config.yaml
vocab_size: 7471
encoder_depths: [4, 7, 4]
encoder_stem: "single"
text_encoder_width: 192
text_encoder_norm: "layernorm"
optimizer: "soap"
beta1: 0.95
precondition_frequency: 32
Rows from block 7 of the audio encoder of a small contrastive audio-text model, named by matrix and row number. Rows with one number belong to one channel. Each number is 50 + 15 x the weight over its row's rms, rounded and kept within 0 to 99. All counts start at 0.
After each channel's rows are labels from the 100 clips, of 14848, where the channel reaches its highest value: "top examples" is what is common among them. Only what is clearly more common there than usual is listed. The data: babble in 24 made-up languages, each with its own sounds, syllables and stress or tones, from a formant synthesiser.
# convs0: first width-9 conv (encoder.blocks.7.convs.0.weight, 96x96x9, each kernel summed), inputs 0-95
# convs1: second width-9 conv (encoder.blocks.7.convs.1.weight, 96x96x9, transposed, each kernel summed), outputs 0-95

convs0.66:71 49 44 49 51 33 33 31 53 37 58 43 49 41 50 49 35 31 58 59 63 33 24 41 64 40 24 74 55 65 54 51 38 61 50 38 47 42 47 50 44 41 66 40 40 54 76 41 35 40 28 46 40 84 48 30 33 40 52 19 44 44 45 46 38 45 60 31 00 74 42 43 26 37 49 37 61 66 58 40 57 64 35 39 48 62 39 37 86 93 54 63 32 57 54 56
convs1.66:52 54 71 63 57 75 32 65 42 69 47 70 60 67 66 50 32 67 68 42 58 53 49 69 39 76 63 54 70 52 85 53 61 59 45 73 83 48 39 58 36 65 34 43 73 47 56 45 40 39 35 51 83 58 42 86 47 63 45 42 52 21 45 65 44 46 47 88 56 22 39 49 58 61 48 37 53 53 74 53 52 52 56 76 22 59 53 32 47 30 53 52 43 76 51 42
top examples: /aʊ/; /ɔ̃/; /a/; /ǃ/

convs0.51:70 46 57 25 48 37 34 26 56 37 44 48 49 39 53 35 59 37 71 36 29 88 86 63 23 51 56 49 67 37 25 51 32 49 27 49 61 38 54 37 60 44 40 52 51 77 41 71 52 64 53 34 62 79 45 54 62 65 54 51 61 58 38 53 85 60 76 48 57 50 60 37 66 50 36 56 45 47 39 25 74 33 36 61 54 41 17 17 49 59 51 45 50 58 65 68
convs1.51:13 31 46 59 58 58 44 49 34 42 65 24 50 53 44 65 45 41 32 35 49 41 25 42 49 68 46 50 57 73 26 40 68 40 32 71 43 80 92 36 66 58 68 53 42 44 54 50 42 69 64 68 55 36 57 56 65 14 66 47 56 64 49 57 40 53 21 45 65 54 37 42 29 68 23 42 51 34 57 50 33 69 47 52 44 58 39 72 56 64 39 31 50 72 47 17
top examples: /t˭/; /ǃ/; /t/

convs0.37:38 42 41 60 46 74 54 39 45 41 58 55 40 34 31 53 67 51 64 41 64 70 51 65 55 49 39 72 65 67 53 37 29 44 47 68 64 50 39 42 40 58 61 59 42 44 50 29 48 63 48 74 54 61 39 54 33 55 46 51 73 54 98 61 55 47 43 44 30 37 72 54 51 49 26 81 36 51 51 06 53 68 55 63 46 28 93 81 53 65 60 45 23 35 31 57
convs1.37:61 52 57 68 56 24 59 83 35 73 26 31 34 64 50 36 61 58 34 64 34 28 52 53 46 75 53 62 61 50 46 48 63 32 48 55 30 57 55 67 50 53 56 43 53 30 66 73 35 36 64 24 63 45 55 44 66 41 48 48 37 50 22 46 44 48 58 67 45 64 26 38 73 44 70 14 46 31 22 56 38 49 50 31 67 71 41 30 33 33 38 81 72 60 63 57
top examples: /ǃ/; /y/

convs0.53:82 53 43 37 59 52 71 59 54 58 47 56 60 16 67 65 31 27 52 54 39 36 56 26 47 27 58 55 46 42 61 39 42 56 68 56 35 68 64 37 56 57 47 60 49 50 54 46 63 49 69 68 44 40 61 50 33 56 47 99 28 27 44 40 57 76 57 26 23 39 41 49 28 46 72 59 55 46 35 66 60 58 56 56 56 37 89 36 05 41 48 47 60 43 50 66
convs1.53:47 49 55 57 25 67 41 23 49 45 57 55 42 35 34 53 80 71 64 48 53 47 26 55 39 55 57 45 60 56 46 35 53 70 54 51 84 55 42 63 29 43 43 45 41 55 39 61 43 67 56 44 81 60 13 50 45 43 35 12 35 69 51 38 28 24 43 62 76 44 33 22 63 36 47 32 50 47 61 27 46 45 28 43 45 69 35 37 60 35 80 21 36 60 43 41
top examples: /aʊ/; voice: child-like voice; /ts/

convs0.71:33 56 38 39 41 26 18 39 43 38 45 42 57 56 35 20 46 52 46 52 49 40 54 33 50 47 29 65 57 25 28 58 51 43 36 30 42 40 57 53 90 53 56 23 51 48 33 53 30 46 48 41 52 41 64 36 44 50 49 20 39 38 55 24 43 42 60 28 27 54 34 54 40 58 21 47 64 39 29 26 58 45 24 37 52 57 49 50 15 83 42 35 48 18 55 26
convs1.71:41 47 51 43 62 54 31 41 59 40 66 35 48 49 37 60 24 42 33 62 41 43 60 72 42 58 56 31 30 71 48 37 44 37 43 49 82 23 60 28 33 45 49 76 37 64 20 38 66 40 54 54 71 55 43 43 47 33 65 55 74 38 46 50 61 53 38 60 31 72 50 57 50 41 47 73 70 91 67 49 52 17 77 60 40 37 12 57 52 54 51 85 55 50 52 62
top examples: /t˭/; prosody: stress on last syllables; /i/; /t/

convs0.46:27 59 65 55 42 32 67 37 59 52 63 34 40 53 46 44 57 50 20 33 68 35 53 44 26 50 39 52 48 59 55 22 38 65 39 53 39 25 61 34 54 25 39 30 53 81 50 43 49 50 42 55 29 58 80 55 39 38 49 73 48 67 19 40 53 39 39 35 63 51 55 22 68 51 48 31 66 60 52 33 45 37 62 59 62 49 35 71 52 51 33 41 38 02 12 43
convs1.46:60 39 50 51 46 75 39 53 28 34 44 40 58 49 44 42 38 49 49 55 41 88 55 72 47 27 37 33 48 54 34 93 17 32 38 62 73 41 61 58 51 60 38 42 50 07 63 53 69 44 43 45 52 34 51 58 64 38 52 50 54 48 65 38 47 48 30 75 66 51 36 66 34 63 58 34 41 34 39 40 62 65 41 48 56 63 74 18 28 39 37 58 71 75 62 68
top examples: /tʃ/; voice: child-like voice

convs0.82:34 42 59 56 71 70 45 73 30 59 46 57 32 74 57 22 60 59 52 46 42 41 43 55 62 33 62 53 39 54 35 65 65 40 35 64 59 44 43 43 42 75 66 69 76 59 73 51 60 56 41 39 53 48 71 61 69 59 73 59 16 68 36 29 53 55 32 69 76 62 59 62 57 49 92 58 39 24 40 25 33 35 37 57 54 64 41 47 13 55 44 31 57 58 44 41
convs1.82:48 55 50 73 72 49 67 56 37 14 69 28 68 45 29 52 61 16 45 69 47 52 48 47 32 32 49 42 59 48 60 45 36 67 33 49 37 53 24 66 47 35 30 35 25 59 21 56 31 64 52 59 39 26 29 41 38 31 21 25 42 29 69 81 45 34 35 50 61 48 44 39 23 29 47 40 45 73 36 53 42 49 38 52 29 42 61 54 38 32 58 48 51 61 47 37
top examples: /ǃ/; /y/; /u/

convs0.16:34 56 35 72 67 40 65 74 52 39 55 60 11 30 26 50 50 51 44 52 34 46 62 70 32 48 62 61 77 51 34 41 25 26 58 89 23 56 41 54 43 67 51 53 32 51 40 30 37 37 67 75 77 65 44 60 43 34 42 29 59 50 67 20 35 62 53 67 50 51 46 34 34 17 27 56 52 53 33 56 45 61 52 40 55 50 30 45 31 65 66 39 39 43 51 53
convs1.16:25 47 69 45 67 48 47 59 56 50 78 40 66 75 59 11 53 53 35 47 52 44 33 49 19 76 43 42 48 27 65 49 54 73 25 62 44 38 57 60 75 24 53 32 49 39 53 77 52 79 61 40 65 43 39 51 27 33 49 67 41 38 71 52 35 69 42 46 39 59 43 46 44 69 26 33 21 69 45 37 37 35 65 41 62 43 25 39 47 60 51 67 55 29 60 42
top examples: /y/; /ɔɪ/; /ç/; /v/

convs0.85:35 60 67 79 63 85 66 75 38 36 64 46 64 64 49 45 38 38 47 54 67 55 58 46 26 60 74 47 28 58 43 91 57 49 65 45 22 37 48 25 35 75 60 45 64 58 50 67 51 57 27 65 39 32 84 53 52 59 57 46 31 46 44 52 54 42 65 38 33 55 63 57 56 59 32 36 60 63 50 35 38 61 34 46 67 57 13 44 58 45 61 33 65 33 24 62
convs1.85:49 46 33 40 33 48 45 37 57 55 53 61 32 41 60 77 31 52 56 61 26 82 52 43 52 37 39 42 62 52 51 34 47 64 54 59 64 19 33 34 64 41 35 25 50 50 57 53 23 54 45 35 45 53 27 57 29 31 65 69 70 58 73 53 67 59 17 80 56 58 48 29 56 38 60 41 28 67 19 68 54 45 61 66 49 70 86 68 72 61 53 58 63 59 34 33
top examples: /y/; /ɔɪ/

convs0.55:42 48 42 29 47 42 62 45 79 49 24 39 27 51 62 44 50 44 46 41 39 61 49 68 52 63 40 47 58 53 45 51 41 43 39 44 67 76 47 35 57 64 60 47 44 77 32 31 65 50 37 53 40 67 46 48 44 77 45 55 26 58 26 64 52 22 61 42 35 48 35 57 61 62 35 21 76 43 35 65 65 52 25 60 44 47 24 55 47 27 39 02 54 26 12 31
convs1.55:51 53 68 37 40 47 64 40 51 65 58 46 64 60 47 52 36 35 37 64 83 48 43 42 70 50 53 53 48 34 73 76 64 54 45 53 58 48 51 54 00 50 37 61 59 38 65 30 48 46 59 42 68 30 54 56 51 24 33 53 52 59 41 23 74 66 44 68 51 69 35 61 43 41 63 36 32 34 56 27 37 39 33 48 40 52 96 23 59 58 48 42 59 75 78 46
top examples: /tʃ/; /ə/

convs0.49:26 52 45 57 53 65 18 26 64 36 44 61 52 21 10 50 65 71 50 73 54 52 43 55 51 66 63 44 60 48 68 82 24 51 56 26 41 77 47 34 63 60 44 65 57 58 55 38 60 69 58 63 71 26 53 53 55 45 66 56 83 35 59 59 46 48 66 25 31 66 46 67 45 47 28 24 51 55 34 40 73 60 58 46 63 68 60 57 36 42 75 29 44 58 50 61
convs1.49:51 48 59 35 59 45 69 41 64 60 79 45 52 64 71 60 53 35 84 21 40 25 55 57 50 50 33 52 22 45 50 34 52 63 63 53 18 08 36 56 21 51 62 35 64 38 48 56 47 34 69 53 57 45 24 40 68 52 68 54 42 39 27 32 49 47 42 47 45 36 59 49 65 32 57 55 30 48 38 43 33 63 37 66 50 64 31 44 62 72 35 66 76 83 63 38
top examples: /aʊ/; prosody: stress on first syllables; /n/

convs0.64:54 55 53 29 46 46 50 35 54 55 65 48 53 68 47 49 51 42 57 35 30 41 71 37 46 80 70 32 55 71 26 50 40 42 34 39 73 32 29 49 51 58 40 44 29 68 59 66 59 63 41 44 50 57 47 45 43 44 59 89 53 50 61 50 49 59 82 63 69 74 49 69 58 32 59 62 47 16 67 04 47 44 28 58 62 48 55 65 47 26 12 51 65 70 37 38
convs1.64:60 44 30 96 29 40 72 47 62 54 58 30 57 45 27 53 62 30 66 45 66 49 47 69 63 50 62 73 35 28 54 64 35 60 58 43 42 60 54 43 14 63 72 55 52 47 38 34 48 31 59 75 52 48 31 47 48 53 31 39 43 63 53 70 54 66 23 48 56 25 39 29 63 60 62 18 54 73 30 62 51 57 72 52 24 71 41 31 58 44 67 69 44 35 50 41
top examples: /q/; /ɑ̃/; /ʌ/

convs0.69:56 44 89 64 70 66 56 55 36 53 82 47 27 38 51 57 45 55 48 41 50 44 87 45 71 46 65 62 45 50 57 36 46 45 54 61 67 67 49 37 72 49 61 54 34 27 66 25 51 57 50 58 36 50 35 44 47 41 47 50 57 75 13 78 61 67 64 24 70 61 78 50 35 46 64 26 58 47 39 84 57 61 62 54 60 41 58 40 41 87 39 62 53 47 45 34
convs1.69:69 58 24 47 40 61 50 44 53 54 35 50 49 49 53 41 40 30 60 31 48 60 12 52 43 50 42 47 60 55 60 27 60 57 38 42 33 37 59 77 34 77 30 28 45 62 33 64 58 54 38 46 69 51 26 46 73 45 13 49 55 23 70 28 45 46 67 47 27 52 34 23 56 46 41 67 65 63 72 25 40 52 57 20 52 73 53 72 53 20 45 64 42 57 42 68
top examples: /ʌ/; /ǃ/

convs0.1:47 51 54 54 32 54 32 30 26 42 30 59 53 59 22 14 32 46 37 66 50 42 33 53 59 47 54 46 60 39 51 31 52 57 41 32 43 27 42 16 55 52 32 35 64 58 57 57 74 62 50 55 42 41 67 35 70 44 61 48 31 29 57 31 46 64 31 16 14 48 65 65 51 37 41 58 30 43 49 18 42 31 60 35 47 57 60 64 10 53 48 28 34 37 40 46
convs1.1:63 44 28 34 46 66 67 39 56 83 64 36 27 42 58 78 58 53 43 47 22 56 53 64 61 65 40 42 25 58 51 34 57 44 57 37 51 55 68 39 32 44 62 83 18 46 23 60 60 12 54 66 50 52 70 52 36 61 41 75 52 59 65 68 34 51 45 47 41 66 70 60 72 38 48 39 61 51 48 39 67 27 58 63 41 42 23 24 77 46 42 67 32 59 40 49
top examples: /t˭/; /æ/; /ŋ/

convs0.0:58 54 59 27 39 65 66 48 48 76 39 61 31 28 58 65 42 71 53 55 42 66 59 66 15 46 46 61 51 43 73 45 39 66 52 21 61 43 33 41 46 69 58 37 27 54 44 76 59 51 26 71 38 34 66 29 44 49 42 36 32 60 63 47 55 59 40 46 76 51 29 34 39 21 21 67 68 21 76 34 62 59 35 45 56 48 60 51 43 42 57 43 16 46 59 29
convs1.0:59 40 53 43 61 90 40 29 41 31 38 59 37 25 39 28 63 97 65 41 39 32 46 18 36 72 61 57 41 34 36 67 39 40 58 66 51 23 75 33 66 57 39 40 44 34 39 49 42 52 61 72 55 61 30 45 47 35 43 59 48 60 70 87 47 47 57 35 63 21 48 57 49 59 55 52 49 63 26 52 48 58 53 53 74 45 36 56 52 56 46 46 57 41 20 67
top examples: /ʌ/; /ç/; prosody: no stress; /a/